config.yaml
image_size: 48
num_classes: 25
widths: [96, 192, 288]
block: "plain"
precondition_frequency: 16
Rows from block 2 of a small segmentation model, named by matrix and row number. Each number is 128 + 32 x the weight over its row's rms, rounded and kept within 0 to 255. All counts start at 0. Numbers have three digits each.
Before each channel's rows are labels from the 100 images, of 14976, where the channel reaches its highest value: "lies over" is the class under the peak; "patch colour" is the nearest of a few named colours to the mean colour under the peak. Only what is clearly more common there than usual is listed. The data: rendered scenes of coloured solids on a plain floor. In brackets: how many of the 100, against the usual share in percent.
# conv: 3x3 conv (model.mid.0.conv.weight, 288x288x3x3, each kernel summed), inputs 96-191

lies over: egg (25 vs 0.5)
patch colour: brown (35 vs 9.6)
conv.161:134117138072161104116151110110150159139104164115105135102126101100138123158153077082146135084062114141139191135102129159133163173079128144142094105185126147105115129149072107059068124191151124146108082148178109142126125141114147133086110138209154111089135139156176151149139202155109137205

lies over: spring (44 vs 0.5); cube frame (26 vs 0.3)
patch colour: brown (42 vs 9.6)
conv.98:136154107172141090161172151028131119148100107127106064105108126144182151155122080148098114128146145197138144141161115114062114145122157143155036115180168097119136142116135130101156156164129111129138138111105124115103137129150194113140079163091141134183153156121132112144127163116089124144

lies over: jack (26 vs 0.5)
patch colour: brown (42 vs 9.6)
conv.167:109084106154139123121085125130128104137143154109126068087091116139148134214146091076177168157157171128079111161129122146192212133094108085089117051113167171114105066163137140165177117130134151176150127138136094159108109174213093155164147108152137143116151131149148147150146166095139138124

lies over: tube (31 vs 0.6)
patch colour: brown (64 vs 9.6)
conv.202:173140203145064157147112098053102116124120148154153050097146112173153176149134117112093143106095126119134122150159152082129106156117110130133149131124123123099149166130115143154099179082157119101072141151163077127132064141133151177134154116163144190132136105156095112175097164106083089112

lies over: capsule (33 vs 0.3)
patch colour: brown (30 vs 9.6)
conv.242:131126076109143101168137074146163172100090151128074064132166098144120160132111102129116166135155139144185085140078119167072157136200197152165099078116159167158122150162086118124094112157106085153136123191086154177092094123158105141097146115122149114124119115131205176122071155113126149116

lies over: spring (50 vs 0.5)
patch colour: brown (33 vs 9.6)
conv.36:068139076128203211129110085149157129144105169038087140131093156173127168140142160115142098108157134063171129166156089086150135099128197128107151105154105114106112096073119197130132132110163143130140145105150117108165114129111068186098164141183158140151115110129107120151082094131168195123

lies over: twisted bar (29 vs 0.3)
patch colour: brown (45 vs 9.6)
conv.154:104097154202136166147068166121145172121091113151092156108114159169162108149130123101160130138129101133074132123117082182132094132144134139091092182124110114147093147157144117174126119101185159168144131087129139137178097104177112117100124139172132089069074082175111133074109095167106168136

lies over: spring (40 vs 0.5)
patch colour: brown (31 vs 9.6)
conv.262:110141094139121111175151091136199081112098140115121097120122150176165116116118084133155070138061120186158128136123104067099188184126140162121115149090109085157168117153167116135165079159146136105158080086133181070099172145137179094108124155159156172156162164125144127146105103172064154140

lies over: tube (48 vs 0.6)
patch colour: brown (34 vs 9.6)
conv.16:153091124114089125081155082137134107117164118139112079133169081122153134183192105097078179121097112115122162171119066157105056138125137094124125107114174081145150131127131120129139129109160128116139098110114165143063073137133158093121141155101193153120146171163139105163116100153125132103

lies over: star block (25 vs 0.4)
patch colour: brown (42 vs 9.6)
conv.68:078101182093108147119156204165081110160096086147163170091186160161162103130144086073084160101102084134125143183145109089151152143131121128127126150083098145076162153128142094142136146078119105105166143164157095140139121119125138132094124166093145154099136137126142132173170118173168109136

lies over: cog (35 vs 0.6)
patch colour: brown (36 vs 9.6)
conv.228:088218099134145198134130072090070146129111170121099095186153106152129069122127164122084150076102125160121168166108164116149130168071095193149087144119043125093127138095142160150196067097088122134178096163077113195142166175087155092139112110131145114107162130126168132118116123191119188130

lies over: spring (90 vs 0.5)
patch colour: brown (28 vs 9.6)
conv.88:200159127123110135092130160130131116190074130121114133195113091150167080087171170136099124024052127091140150179149163137083103163148145133168148090135078055140148118140160135124122136057092122167076119113098102144119139206098175145089163144115147221121162175123143084148147119134224117146

lies over: capsule (34 vs 0.3)
patch colour: brown (35 vs 9.6)
conv.218:165104110139112125088179078176153159148102187142128140131146142114142139118075134173166155125135092086089120118093116134096122105173114116109133092089129118164160163169163145056097141134102149066092178109143211130062126098126111127151098128203149107097145107111205152094156103126147115161

lies over: bumpy ball (28 vs 0.6)
patch colour: brown (26 vs 9.6)
conv.153:155146094086137174117128092118168144177122135135106177157148118146198181113077130118078149180154120107123133144144121159153104173104149141110167107106048139154190111101158140149116124145115124138137152157177145199097135089134124175136136090060118113157173102155201161173144106124062154110

lies over: cube (37 vs 0.6)
patch colour: brown (32 vs 9.6)
conv.58:125086103102184144142083128155145184080111133135117105126164210148135131139149154134166073084091123107157093132112053128106099161142104123161096169161073108123068106091088135128128120121104143117104090093095112171171193127136150068092166112124101125130087161136172126141126120209106140190

lies over: sphere (39 vs 0.6)
patch colour: brown (45 vs 9.6)
conv.62:178168150107175094194132126154152117083067132184146172136190133115128097065121180074097154106136173081080150092146132145167101242134142109121168138129130119186185104102170112133139105128128107078106133116142128161128167105177115138139207138132129173130090117099136067060165149145117163168